Weights of a small multi-label image tagger.
Data: trained on reaction-diffusion patterns (Gray-Scott), 47500 training examples, 39.6 epochs.
Rows from block 5, named by matrix and row number. Rows with one number belong to one attention dimension. Each number is 500 + 40 x the weight over its row's rms, rounded and kept within 0 to 999. All counts start at 0. Numbers have three digits each. After the name is the row's rms in percent of the matrix's.
# v: attention query, key and value (stacked) (model.blocks.5.attn.qkv.weight, 1152x384, the v third), inputs 110-164
# proj: attention output (model.blocks.5.attn.proj.weight, 384x384, transposed), outputs 110-164
v.167 094:512577515533504543532499466492492491477603533512487607494555486548559505455458491547503536576470443571539492472546483520488503476456478516413549541452453482483473475
proj.167 097:511456438491482435521511571477539539515457457448515497546433495488473467508509496492466477465522517422522461473531530492486462543475567541510513582502530495511521550
v.168 104:491469472470525534505488490526533484546465467512474442481540504495492529507460453546472457441500487564481447511477494494525548508424522446580553455432589462507468528
proj.168 105:543549507474494579537512504479407488483510500520486461533543482517448534521524514460492495555497585466521467530523442457549544486588475490489438482542460517459455522
v.169 098:516411524553516404580495475448531483525524475495555529445415603484512508538433437536560405498530447497463525519523467528516563464465429442456438424511534518478564486
proj.169 097:443502453479511470400530483484469474475542524530448600501540554563498484467461471493449549512470491600460492429559537529527449496483478527530545506522447515465462482
v.170 096:533440492441494545498515414566495556491512467565526579499572501519520531455462541487474465527469472465452494451436530547494481529467462423488525466517565509500475619
proj.170 095:501509486494512479479479523511398517463453595525499476510530523449480545392536496512633484506510583435474494549504531504475514512508451539449484455469465536487540496
v.171 098:505506531469500591478536445456461511469533403487457520511517455498471524558501462532529484503508528519513509474504471492524458536471467479515490493437564524528462565
proj.171 100:514498563475443539513469552488548499510494442485531485574552472463517591504487480419529509455438463518475517488522519393446501480474519482450516501502489454517531475
v.172 105:482557467505486510456528521499486518483578551524448504482469436592563546453494485538525519517473505492430472571550641522522562523457584548507516439471500541563510485
proj.172 109:524489441507437501469495428524522520523485456487572418477497568487552471466511517504505493468526545517467537479483467510471521525496484474475567513457516487506542532
v.173 109:523521527528495571544462486530487528552540515508553472545461470506503567532537455491460485519498571429513625554474476481551529500606445449522470528526478491453534486
proj.173 107:514444577546548486513540505448434468498487463530453517516571527495494523513478532515512479509532539498442526534471464468545576477433535464515512441365523522469452497
v.174 093:559471474490433559422519515550545479481478488454546458537512465534530480407451508525473464523481509548500474541523508461541600492468460495578555507513540525548502479
proj.174 094:551435514465484450562467440542521531497524504497435559454505584475517474532490516493508515471517427548524464510532548456483469470544504541473476544505544420438388483
v.175 091:577476472530534497531583498493553542500460472528554468513488534437534489450448527510462474507494589497426488504557487503482414520503512450540541531494428586492537516
proj.175 092:523535484476448430494447484542455537510542486499419481458455530519553495554458452544445473485516454433544470476493522476489529428517567448419484469453524519556460505
v.176 102:461453483539495539464515523498440495581500540539473540505516469459474557454503582505481548524508499459566533512460493528631519478405530490567522540570548486486496477
proj.176 105:532594562532530465500532515466496510538509494485521455540480412463509398441538481537500521518482484525503531491496611531513510458473507481456481538475482508491493520
v.177 097:524551483535537498488522495478448526517491472467506516604482456504506526523565539516526497404521510553470493528586493489536535410436513620556479446491442482456484469
proj.177 095:542460535468457578469519445567511421439477508520516520521503504452539504510470515446463499517522528508561573499519524427477485538468460499553503481526538488533526479
v.178 103:457425397490504604458528510471540516562497451562555511438456480548515543516423548491447575463457402485550523514478550472569470508541478475547551489405484502429518505
proj.178 107:578490528499497505532428494539465460491493547453524448518515502546569488461529497506486469510483499482525544502523417465536474529492461504502537489500531427562496554
v.179 097:586543530467513479482502416493472472392474518476478516528496489459537505481460647457516469561523496473457518517522494545566506505531545482455546511568548490525457522
proj.179 094:469538538532543425517449517499481557560467432578542495471552582478502465543540487550546527577482486466487495489521598544442550510510496517497459437507466608529516411
v.180 104:500474526492491578432479635496523495462473436508510523486414535505524540435452513464567499512504520515457497493605496573539524481464502524521518484487612534476536557
proj.180 106:482475596528482472567463465522469460509513476477524543514485482442457535492486536506484516474469515435528513541466504447505559429499523540524471486496418536505545564
v.181 095:532448579494471482469526467479445499419461513480490506479556462490514497545518569507513470533559564401540474496494552484500483533458572506506473536459472487566501527
proj.181 102:529503475506555538493449517440516534534505509476517531511545546492555502478508509486514524477495409568467541521469456520507551432530469479418475477552526514550427445
v.182 095:552490499513493527529520466527461475484443440483486447513495498564464485497492549491497564487480447530565586491529537472483521483496530491432534523502503495380515541
proj.182 098:514509462561535470480516453441461491473556496501559566440537483502579437436494510490411421523509541495498428434423488483494461548482485478542437468546491487531541485
v.183 100:484517505537449477451520459486518501531456419485486524435517578520500523510502425493515469558570481508466517469530487520470448516457539453458487562503512569503463545
proj.183 098:526522521513591440509492482532521477499562428540493492577525474476472523551443562542462549521546522524473513523498531503519507467487514472523514457451500471483468496
v.184 097:505536525473479542555420485511498529549506503533528456459529464509548559552510553460459461560469434545537507492532518501483496508488457573437489545556452514435443490
proj.184 101:556586490422553513498489525481459382537457521457499492574501514526474478490522473517502500476451570563513563510484476495571467473600437481502440455502525478546604499
v.185 102:543456522548549475465532514521534542514474553480562493501516506467470498551541476501581493470515477483566519518462461501534391457515518495598503510456549491496589543
proj.185 104:464519502498481504523514525498505447530544513515442518564470508559515441460503533477438424435566548545532463480511540537533593506499512464477562591409455505523447472
v.186 099:505511501500535462524522546423529491581465508535532455480396537504503557468472443465442474557540480423464495472462496505518547494447573491500461480500526465515554527
proj.186 098:471482531541439458456529525503516442473476467471480467512546470449497472542496548472510515500410530559540460437508515549463501465616454512556541457486407518495519500
v.187 098:533493482483528495528530432491490435566493522548520544539497452477506491491468498467467490468497504533512531468482452516510437496466491523400534515527468502387538462
proj.187 100:555461517489515492466454483527508526425483367481505485457451533500525493514482559529488525519499504496434473467509504499485509524531572449542505581487460472504545547
v.188 092:469529433417501537473518497532503559511514548471518434547513608529551480521422540545485473469518479518484596577489534442450428514420556477560505518455437455551496501
proj.188 100:545460527484493514525422471580555494520538483553484494498470435475518580511555550497470522546545549492492493470502476493483466541500518504502475476482537524483444545
v.189 106:535550493483493550495535457515506561496542502512489486490509491516575475470440462445503511483431485479458497444511510505447473456540496473503525507476439503534429532
proj.189 099:435606535530561438531465420453483527576475559564524471571496519541532535534550503499492444498598460549512555500512478547518489558469502475512496499518563456551495461
v.190 096:530446547520519503530500462504425471537517502507465505524494510468537453513533425462541558460510526503497536533572522461433608452493499529478499438566513547533489431
proj.190 099:421582498518537486454525450472527503463506532441495507481481528535509484548533470535497487480489452486499487495520516514528550526507514487561522471483444498473484445
v.191 105:412531423587554434515495523531521575568522541496522485445500526515515566451472519485463509596473469558454500486477513532547500549585439422502497529482501536514475519
proj.191 109:533430548528488469506503437566447504507537409532547509402552465476532487516419547530445512429500572531500499457449517529514487564473467496512493423494574540487522489
v.192 109:554470465555557547585486428493533497486497535459454508513562426454535566502494455527447490574451521526500425530526481526491510535504520561498433549502448503489543600
proj.192 107:503468535497515521479452494538480572471506533476519492500445541515603514480460508558489458444533505403480529490496526499457495479476461431542556509500473526470534473
v.193 101:530491456514509531557458519528493503471491491543501466500515593473520444476455497567525455545461570519459533485506490531575490518500514523497533441495450544489522446
proj.193 102:479534494451438493591488480532526494523529481543545479540502422472479568580462514546574518511479543477423521579525515522539465560528482545505475490472553504465568505
v.194 095:565462472518459507575556538431434568411551414551461518551524502484463434443585505490522522493471476497491518536525516598473512600477528476485544460454528504475550436
proj.194 093:438525532491517501407492532541508497504492581491530504515541500479473486528525483551559559514499456558485503537529391548499459483504499548473544553568518547522434491
v.195 105:504449419494468452515526495492437541437502504506556450450475456505525400494593471518475527551520501463500550513505517525466447542494507475525521446508478552522531508
proj.195 102:470491570512495505543442492495551446464493484545459508504539469488471475508600451533554516520485525558483457597461491524479481486520506458447474504475563518483424443
v.196 111:414489524449598467457545473470484517441482524479521524550409504527418509474557525493475522504562507556440534441454451434490545471510551516519392531526532498460401534
proj.196 112:529419537514448506592504527467514525495535448492500483456488529493433536489494451464421454530553547421509595589524503544456473539479500530487514490482511493546507430
v.197 100:552520483515565580500576560503498487532535553563466549500538504514528557508494488489521488577577486505479553463547512508432480466505513492495516445477561461524495422
proj.197 097:480505588506484482558500468488492499409396497495500511426556523514519571449520483472530475466451547474536517509502478518475503500483515544497440481512527528549508524
v.198 107:460471556587441525544470463471513486442518512483502517485380507496536474455511481519428550511556511414499487482500555560559467499477519559429539476520554521468553489
proj.198 104:480484518523511496469518505579480512515502514541496530495479535491513517511514547501536477526589529525538480472499456529505463540495431566594447492514481464506439497
v.199 104:448472469512555468561485491454473467493528467483499473570580439567467534477507525481510481505446551477492535475474446541554538489415506539612437437517446519487491499
proj.199 103:605456568526498461511530532508530542506529469504582472443536533484540534528414499536551532440504420488456539469545560565517538449567479566427482485477518432544603526
v.200 102:515450526498540481505507527525478530628491447461471553495502505511422488473474464499464470499485535580517527595553502497493527528496499527513527478534559506491465434
proj.200 103:456471562479418484486526562494614522521441527582523489535553447539572468455506496503508508417443535507526516465483513461548547519505531468522470510487527562496466476
v.201 102:481498522410552455522536456449584498465555541493486443501434450528441520447530485509523522534515508437501529452551521575500503568468533559498498433503465492470552504
proj.201 096:589500495471545491492421495462438493464471449494434513510504488495573498561468508470453502514448504488482517506572471556511505521540491506424531462530550498479506531
v.202 108:510486595514492522538433536472524510429458486511532506415495473495469525549440422564529502512513501511424515424492527549499477480528459469466460519459454451523463473
proj.202 105:478511506551453494501496467500487532448547476511499529531566528442529493459482476548494606443475418492523512507500538466529439485475494523515561454534513503519524533
v.203 098:565496498526531501435561477456451527532502522545500490502488537436480566601400518523549539482565509468493580538488528519489498528526453516534440503454550491462468487
proj.203 095:514568563484483458467549483546516463482475511460511536523485526529541497455576549404491493509480473551558444462482534518513491476443442531484490578482488479559510505
v.204 103:506517571464492477494520421513588566507578449451524452477456463395507470539556505494501557526448492503568554525553498489468452593446520407535464513477478467527439494
proj.204 104:494476499478466513511472499481475495514427576503529581509520570489485443538467513437495513521550516504513538555464509440445426424415479450537533557529546430489499430
v.205 107:510505534532463494484466504536497527470479479468486469434515514562482525527527531503488496459488523535493525470485483417500527433553494474404518535565549437577500563
proj.205 103:544480418536469489519541470475472547434547402489488508564486486541446466573518439404563507502532524408540573494539467431506525473517547543550585542470523444431542556
v.206 118:491538498489558504493487463479500543493472498535497513557533489503466494503518500537441505557456414489522550513577481517562474478496482557524497420431550549496468554
proj.206 112:552452563449477522540446488565539514383580526478589517529530533475599590499425573488524449485479544460439530485518531582554543493534543503489518539498475517468531483
v.207 105:527474413528446435491536425569497460508539460558523457418472467482512526475519530524486463454531539530544486474517508475534504477536525408455437548499514510464504481
proj.207 106:449585420437458479445502533417514478564505519490482541525503514519534483504590561495558510494493514451510506444507462539441512469495515408561557488414520533508451523
v.208 098:474570526503530523471520525522454534525445487509522386513499463533543447539577492510509547531456485511518499444515485526442510488518478613553517431493462479509511480
proj.208 097:438434540548542553448517525442519462451479525486496480508469507489508452482517445539555527507381451474538527496534521525500554451534487539451534470542543490516431510
v.209 089:522507536556567503469512473519496413475479483464545494518514456522489536494482551483449525481517446520521482501503531461463460606553510515488491462514505567462557564
proj.209 083:462545477481425478575554508438503520537435509497482517566442516450514466509493512404443512504434505518432509545468481488480550364514534460568505463486435439522559488
v.210 095:499494553446504487519496471468475528444458476464514523445553548494463533494480473511513457471476502466517448537567486474524465511524502518507537465495522483568442504
proj.210 094:514456484480459553467433569521530494549527505511566423507527488605458460460465515452446612573524531515493531561515513530462514527529523470514520424494475417440559495
v.211 100:428517468519559488421474587491411569515489533486456439470492538505540505472514484469470519567495470567456513536536551430490547550511491552518523599440494549519466463
proj.211 103:540479482435498502533446435506526543489472507488463445578460525444436555491513492527565480533474484517441530494459527486496517502566449506577421403435555449497524437
v.212 093:470536577504487558435479519505434560468444494536532585446441480456476462464444562500497484483434487551512489506506456485427487454505508495541592482516484513494476500
proj.212 089:519425541485434511465570463448512454519591543456512508448509489494497549433456531541414500507553479554504520527501496488521522544500453538492484639513487562493609486
v.213 099:568523474496455450446524557470487515495566472551496500532525515526493470502578449485557515511512482537467445492476544481455542479568557528501505455546547509541588502
proj.213 102:533518483504519541546512495586450417504459474506504488495482527425544506519516515548553486500450455541586516462577485518504424538499452454434444530429566475396531472
v.214 095:541490487498517513435550512484419497459544451508558486507448518476468408463561487593547449508449479466428502555520495463465475491531460530532458532465536492529537500
proj.214 099:507562497451592439520496496476465520500446530509490483472545434535495528491456472500480419470436482464483497475583509468614508534514452479584498451541503506419549509
v.215 105:465536453503549484493480467433492506568496540515421501458512455525480517504455507531482541576496514479473547465546484496531464543462470591524452541434461502484497470
proj.215 098:480533482491517495532492491528460505447438482552508427478492510483455516535575468474469467515446471502481429550484492438511552600517558491494552439522526463460503451
v.216 095:483489474531551640442445506529502454540487549409532461426493519486495520492490507589485502456486495418473504514416575554525475451436574495555468497483543545517427559
proj.216 098:475575456500609507465519491515490521541534515494529502511592503554506536499569474515518530511432504461487520457537456495543498488471459490531485544558520523478489485
v.217 092:543519545483530489451471496488489433526491541531468538512554511424471459512554561531524418549575511504523550521549522521476468531486519463473466489532470405474520576
proj.217 100:500508468501476463446530458571560492479488447538470546524451457544499491479494479444479584490482511404473533519513497506539509508491483408516493483521465588512457524
v.218 094:548454462442466486474590532501575476494448581512472488568479470517542493466502472513501580545481538568585509484466493485509558559451537456424552466555477465497460463
proj.218 095:433437476534513493507515540499468470544496498513443443487510450511519555495473492500501498472475464451498499472495562514489485549525573553538387558393534515497480468
v.219 102:490542456533472450421489516467464508463513481442584468475415538489519475528452583478445511469581506500548571462486544466511507479479521481530533567570475518492515480
proj.219 109:529503518517497464484478497521596507490532459465405505553499488463465501535475432516462466497477460459503514589463491547483494503499488485498530559491491496469399481
v.220 107:509519473480428524510513555528489517486561475510494576481458458474555479446545462529461529498519542479476522438540446497570451494481593454499507512552475487524435473
proj.220 113:575485478510484502491435497530502506542482481487484495431518487476477563489500541477567538486470447513543495591432474500485549488466452429506524452392506549485464507
v.221 098:569447443445517551541426475458520547454504499567504492452539457417441553482540440504479553517503574523526488534492548534480502459503497508458510586491511487487507450
proj.221 097:482524468490517535567485604545440454589514533471496530508483538491454502514466477570467533528486451509459512454496527460483460496532488527598500456549540532493468462
v.222 091:537553511494473483496569459474516493481524484474421505563512480515455506454508533538551472464494505501590581539537541488458557444492535540537467577486439497499452432
proj.222 092:479469467569526543494460573483508552515559484514598477485611473505503444472490502517575490516535500495428434490480453460542560500506512496453542383538542495481476532
v.223 091:489510495480553543490486497499502492545473470520486486506526511390458473522498424477470484497549518480484540535481531449511516558383420495465500556464516500466491545
proj.223 093:541547528510495411471538501460560520460463516493527487463443509543536520401529532566528489567453578487551464529562510546420498459580522507536464453507561458518493458
v.224 090:456589489468450532518488527447474459592481526542490531598506547558434492527526564520466494506515444482505505478487516427515464534592497431520564543392538515467589501
proj.224 091:484611480510504513440473434520519530443500465512503475506522433460533501499481487533600459560502528534517530520407590528486534525454469515521459490466446536474471443
v.225 096:421534487454569557471531538535422470497501474462497496509499520543370524446495521438468518484469518516495542512527522488464439386494455506589517511497558498549478530
proj.225 095:575471500491497475536495446486514535505475483489532578509531491546499481502507453501568462472500487484412422502523488470443529503513504547442462488426459489484553406
v.226 100:489510481464507552513492543525541523491456479552507562529567545494435516526514551517508481519512493510388486562404459483451558409554503520474516497494491465509471498
proj.226 095:521553535417532456550491467490513480473523491585560509449528499512481517514551453480515492478477506482477446544507510450567500496477446505527426547537491506550532551
v.227 101:461464525516595527484522527581443551479554442397436525483503500492531447437492484550512465462469505551508470478527494509448455578517483496506521529529449481523521446
proj.227 101:524516458492504502438510551505471554524435484463473448516430510491447568509585456474535554529532472478527512413496497501489537491506504516495518503476551499552397559
v.228 102:492477464487505486578562526537533466361502451522541459520505524494540488563425574442465477473513478550481565501453501447499524478514474534577551550473496448484540452
proj.228 100:465511511515481516505511481563532499481522536508503510548529506444462533496569475586527450554485518442507489464480561452563479613511538504491426461483492469540495525
v.229 099:485501487427533536512567496438549505539511551494538498549524523466526413518455558554525489476473560484483561490558576492502501447434546478502475545534477498490489500
proj.229 102:497550453533424498445523548437479486518518496530454484510495512527476550468475501469458531545452481559527525499409453506490519520512480486493457469465533584488486578
v.230 102:489495493448409539519435533503525476467564534475473515530457483534544522524546504483500487473564521469470489478518510521472576514509467481519519548471524501524509518
proj.230 100:496474556434538500457490460527540501596507429512510464486530473432463469447512519506468458553485445538584517510419505537511547470561532486452465402476444519512553510
v.231 090:511419438463455508517536504550474513523502560551514487530506459521480487468505489445461538473554448468541480526474529535500511466449559532453481518513488576471610464
proj.231 098:457495542619497495531448512488486438461481506471498497509417474477528495523570468494480494508442495453430497463481444420535550528459454523583528434491447506490492535
v.232 101:465552473471414489559525531482478473501464500498457467495495452555489451439504487478559512548576472486535549521489503554451525414485425493494517532414559483495535528
proj.232 103:526483477502473509482438471489452502443465513566499369482463532489459546575503461475510564526448449458563493440531424494436476501522512493466541474553501507513512510
v.233 099:464494501439478516499540527575477532507563459494478493549561466475426564509510519533519394531500549463545502520463468491469519420485525504507470467416533478606497527
proj.233 092:510522507427562431431494520513483460542471457514496560548513518536440564539479437548484541499444486492472550470452525454503498521423493489503479503480487491483490487
v.234 102:487452479529451553487562525529481478499527472525541483407486467520492514463526466523510444486473448508560503495532535530536456492522493493533537471423434590531467542
proj.234 105:481507483467485530519527445460383475469426514565424551500414493491500539527494433477525509527538545516482463487552512492427528427513510437539525493526541500505434487
v.235 098:483501538555502515475527446478530450510499507461428535452484477499525465552491489490524595566479496493481530441509535540470499476500500420434499463502530513546509499
proj.235 095:526501528444477541427455552494442544574500405438543470482496509541492499421459506459502506482502492563541497507441525499503461479495521495492429570518521549529454442
v.236 101:495548499528518473477497440535558493481467530499512490463464497484479468434447459448464477475481484444483514486508497452535516435465514414495484505549462437486500503
proj.236 104:506494445503422514498491513520536556511517469459498576489446406556555490503456457485517499545500502582411496535505506521506477490433472566518489527478502541524540505
v.237 093:548486507446462483491519480458508487523539478567447491519487436446531464579509553510525479431542509471416513444484514455506519457414463541467474451441458468509450541
proj.237 093:444545459512539462529512571531454545549482592454551559551505473567553523504452453556502449573481451510446553523466526537509532491467606510534502594516488554478492511
v.238 097:463555582461569486491509520530535519531500493466479528570543581447514506543484504489532533503538519486469518523536512447535470425539438486510486460499564489521501434
proj.238 099:513475532593450505500533484487600467487520579484561514436571538535419479469515462487515478481455423486484556536439513491485507522578551507515483518531442502465517516
v.239 100:530552613528479540461466461512466472429567511534505442489469507425475498522474500548532460532507553537449411465508415491481497533457553502521545503438500525510518413
proj.239 103:504516489512564447550507547474493509458462547454494545558490502455531509521533495433487484461488542543454502552477567545549487488503488527526498531514529529552421461
v.240 091:447415548514478553529566619497452452557538506445470508495481476466442477478532550531495487582492506561500534548461487455490485504506465500505526512504557487526442482
proj.240 095:560445454439584489497506467476466437515500490488516565509469455501461596505456507470467472480603538406489480465523483527471536512526428529501508539503446523523465526
v.241 107:467510467458563537508538530480498434439482509469468434514463523376455546513488476487516492517483453525421490505459578552521457467474519516494539534473471508543526509
proj.241 117:535469518501469496422458431514535427475506511439528520510490515493516486562490506506516538524458507480544504506526488496495488508541503437552540423459589498440551495
v.242 098:510525575510522484550523516552550486512507506491516492538443528460456475500559475484538516491434434522485574426552493497471477464613526528445519465560531453449580441
proj.242 094:562470418488517519432491488467446524493512562548567479423499524510552499459417485429546499524590521547449473503524494440521519497499461440508566486516485449485569563
v.243 101:486505489476538537492562505461445596601518514555426465468514448523525455558463425462494501448461498535514522514461452490495484523529466542494563560498489516507592557
proj.243 104:458512529455398501461517447440516454501566456506497511537536489439504517415484565518557445533479509556510547494536529490485508478498459495544487485539537513443532424
v.244 091:538526529439516394555494452491468511528551507451518507486511577465554491508538450485485452420496521476462565526533557507480426471542580514520502484462497406473492419
proj.244 092:510527485523497479448462536443555514484528446468601517385532512491489481503456510593466503513499548482490445540511420488568552479508525518487571535429504493456518571
v.245 102:444457546498485540475519523533496616465500515456493476498496505562470521514468578512521457446476468584424446491534505472448457475504579508560472518488471486521477487
proj.245 102:554501467489457498449545489498464442573477517511490547499502472413527516490491459547464522474385457514464581514516533589481435544496500552495526434481599529491461543
v.246 101:477435431537421517441487467502476478477517522534489479512431523514476577555474537494491575495467481541535487496396551534478492516519503552560587552438529537479570504
proj.246 101:512499559436487474532513531531503537548555444409492521472502461428496450486452503467431420590532512460497510478479455529527452446581473439505510477467465512473572480
v.247 109:497502479466508513557492447477528503547516514536518440534560543593477474439566523518421474473397497514454501504551459465515483507506479486541475528544535468503570465
proj.247 110:450480446466428463498500505530446551534566594502487516450533465511526570510523480508500533560530515496489553500550418532491528531511448433467514493535483519396539609
v.248 096:518527534465572503547477490513543443530449495503497494558487487477426517480414570520449614527443531448554528522437486503512494543508507465488454494526520470478522531
proj.248 096:515501449537490452470513505495495506430547523545537466519541466606443471431555497495512475519525483599501522472500506533465444471490447448489569511497545524459526547
v.249 099:483514497500553450554516415485497467476461556499576593497502519536511452550600531520384496474533470512461433504485451521510452455508571522524519456487456513563565494
proj.249 101:507545462473548510501525524492447510526457519522482419434494462532392477461446499522582485514476535482559450466510489519459488551515459567472500541490481468438465447
v.250 095:521519416455482479496449552507546453575486518433593576498502469546520516455526507444561491516441513467576489557440464479466522505506515477505484512515473459487538502
proj.250 088:467457502557427434511538482471503549449518506549417479492438471479498426560529456415486501477427479531455493475495535520469511522451492489566515484572480538506539508
v.251 096:473446510558486574438534487497519506534493574514512520500479586496489577474432459471544400470461477517565481421480496546520527493534506495529487493530519571389575496
proj.251 093:551567528531468470474498458604564482484546516568536488493446483456457497477524572509454525509516537475465517526498533461493513491524471420551508485555455528499507552
v.252 098:545513572478465449534478514524475470486561546455524567481539463565485480480520481504457548529496462428537546496509476511554547476542494447511526527483526499511518512
proj.252 090:469452401492498477589535483472516472474509530479454470523501495499521565526532528550478538478506500528481519458481492543440576519546443504575480574538538520553470471
v.253 107:457531544571529539482503448511503481487504590554536492511558446474544516528505568521518490515491466476518498480492488445534478500508434471531456487538467446472519546
proj.253 111:512463479495526556469471536441533498512463436498435473544440496549467579495489513524466487450480572512446493486450496522480503419444550550512555502539546534566500477
v.254 104:507461523508491496519505515525574462539481456468477572434489520539557538438495530533471544481537562482534470527531531459511486519489528459496446500454563487456470514
proj.254 098:405478493565531505566617522485475483498522541494528422512526453567488548553545554518488468439515553430471477482517507472534526488501513544501494505490489498506539558
v.255 098:453503531476492558506513591524462505520467455412490590473449570532564487457446500488535438426540582550439481542469523441475571413528458428478521496534502434543535499
proj.255 101:488500524541551441542454535512503509466537542551513507482459503470518531515505471493438545465480523481438471516442496519571546588510554595474501505527436531478509541
v.256 091:519427532541562568555470462515488443552570503450474550430443506512532427487531488538509551484448490530518523574512512517594482457477486547511497508472535511467433425
proj.256 095:525560512408527483411596492515542504449547501488478458540474571488518492543432531542478487502534506433524479513457442494503512533508483444520494474472496494513489494
v.257 097:506553473586555540515499458502452512513437522466486437484544506532479545563525548449458496549489530513436520556583545503467576557525481549460507465485425499492551471
proj.257 098:498497582510433447461444542512478456558553473501504543476471486457479514478498526477566465484456501513509450459484412415504502440545477439465519557446582574475502500
v.258 098:488439542514557588475448437466506444613526474566488514484520442572555426551504541449542441438504526455499560533488524519506488539492483498501416486502488425469464512
proj.258 100:500576421436439474501453525502464504418499492471530468504467508484501515504464455510515493534505497501485499472502506528520510551457445477468536538423517511544447425
v.259 098:512497508452560483537395471457420512485521465510416494482487494518479472550452519556543461465509477521477536546537483457499458427479526451554473522497464548481540535
proj.259 104:450499462535428564522516583552507504470513520486472534552514503526491498543482444464462537515520502479516465528581544421615552557436490454454571459486530521539518440
v.260 091:509479513502417525428447481557483448567471474493504540546582456507502484510490574556491513504467435513469548515568538425463466436520461489500522527478558420490491517
proj.260 095:456520514448381539483527510507506520410458499514486490400486558516531471522537464493478480502545491511520494521431475446632516580514491515481492479489456478488498435
v.261 103:544483551455526554519504530484481497524496455467532457568474500456558485508502486440520524512495524506442502544423495483489522524462530452519507585522524567530520463
proj.261 105:504569453521530498498497522479594519443538485488514555477550471547512419502456555514440533516478481541484576556544485518459448436544586480475503514499482492497540526
v.262 099:491478490497529568536448531529448512433559512455463477500466451578507522485455448535533559478445536449539509468550460450542554572520473494578487485477554501514418499
proj.262 099:538472518501487502438525524474493526476501492487494517480465493449530492491490614496489492522487532535537461528453501456448514490513571542534495589467481482496556529
v.263 093:519525509488537504408482429518483517584491551471573550554505481503490460499462506545479569513547483505572519432473517524510483436494457473409536560510460466508473446
proj.263 102:506533473409538510525548545441511473441495518570466491519497483467502492528508496467510431560473455561420477509541511559507455445580555455558512438519477499478549468
v.264 102:526486607528480490452545441448529490524421474494484546564394460504540561463521513538505554501480515521514460547431535574528514455473443469461533458496472522485591476
proj.264 105:473430546479496445505489533523544562476525519489555566445553505455535508548463457529456428454520513513445561423481534530523462502443520511505524466563435485501416514
v.265 099:540427478510488529546533471465449514528541486552479491492421484527491464441587471573451414479507533534524460489487466474448521481587507443475450508543563501511477541
proj.265 096:497500455484576470472456433470525481523431549457536557510504463436521481525444488483523542496465436530525462528474508502432475529489536511529474431476475514465499447
v.266 098:532450557488562519548462531496476506555516555516471467508505523475501483485515427599522557446500469462548542533514449490460486516474533485520472503476455571525446524
proj.266 092:427509460521441508409496472477531513439435446489506460509483512532593522445522480510519512539505583572498465547491491431489418507465417457476484526475577479474533474
v.267 102:505550563507505472491493521476502543449451545530463459513580436512528546520455461538473602513500505508470488505453475474442511559502500505521496546446525540474506495
proj.267 101:482454501473490482552424492543441554487493435468465550458420464516501500473442547445474434529475500536492585504589579510519443505471534457551445514473570474521518593
v.268 090:430543447561473535503508480491464516445506483475489459454587483479451435518574518443461524504497415484488532467470546516481488459542479516508439487539510534525539435
proj.268 094:502520543503585476534493574530497474477463511481493519516513552483417482533493618459588494448460539494476453571530543502584490488475509456530528522471541437459477545
v.269 091:552470494469411549508456493522447500538507531481500500468538488508489509432478621423424467521528540495514523525532513489603459451498526492561500468511485505504561547
proj.269 095:488497481457539507519468384532481536460488474465467535582481463479497460485520488483562504493473510461477494494450460515517494545500387426520476518542535485581505507
v.270 103:459490480413550435410471476488549508423513507530528542453550522531470518498497417539526480466515472523470467467523498545404564567449511456483531516481491473473464438
proj.270 105:498485492523495577521548479545524538527522445453504471449465499454508519503498512508450447499486493527488523527519519528487566470543529525478537483488530541464527468
v.271 112:517508541518494479483539496490513512489535459477473517489519516511467620450505564441429597487548433475533495477530528455441509452503520487522511544482513466548497482
proj.271 110:411512456427439523500442549557469549450525584503471474492434480597556560497526509544458506502507568537514561488392471505536473562466487478505495499543493420521394526
v.272 097:493455489502503492433487434493465529512515518484470515546504468476434456535459512525490424556535608460485514549464417459566507592459521497540485455498502481458544531
proj.272 101:554432446478491578502566523533531465463545456411468507482543553549508472560459540579524445476511565568470476545480520503522484587424493537487478531514526512483455536
v.273 107:422436581429431559503503577500494497532517460502459483436492448545491561463511515443467489509552559528496513492488498536544513486456535527484517573547490492457485532
proj.273 107:446526551478461549536465460534518463500471509465493546565486506509551487514590493498544487497487508524518555522483515566478426521505487481505435428429513512565491514
v.274 098:470462584499532535504462495540425546459538479538520484450437563475459504501513441541495470522472501540550442515533534571378455509468466560436556489506460591478461482
proj.274 096:525490489516468514503486536554495538580469510461523451500524481480553510483525524491507515480547496555444508468497538515506509439428533461490501445552555430450529481
v.275 106:507507497509542537481496531453536501517485535497560473494533489500480505535503437474554499533492517523508519475531555465478483502443467482525428489493464510487540501
proj.275 102:531489521439557495512524508500587411514504455401481538525531524496510509482480415555503454489490501490563515540556552452502509532474466467492481471486567564438504504
v.276 097:385495531528467562507533514545566529546452510526506485533498528546520467416554457565421464471498637558562503428474472493510585540484529479525569497505498517471469533
proj.276 098:539529481476477502548493495479501423483469467444520516499546416464530499512472498537438491523517481470509577502473492504499465502535495508534425471526512533537507543
v.277 109:518508483531516505456455496550551535527586541540528521538550450540506524549508493500444425578538533448549505463494496530488432528588537493471456534531468499555524482
proj.277 105:516536470516516565482518510527534491463467455461523497486515541461451519511553523456523543559586483495484472469495531459581563466507375533482466476511498516478514568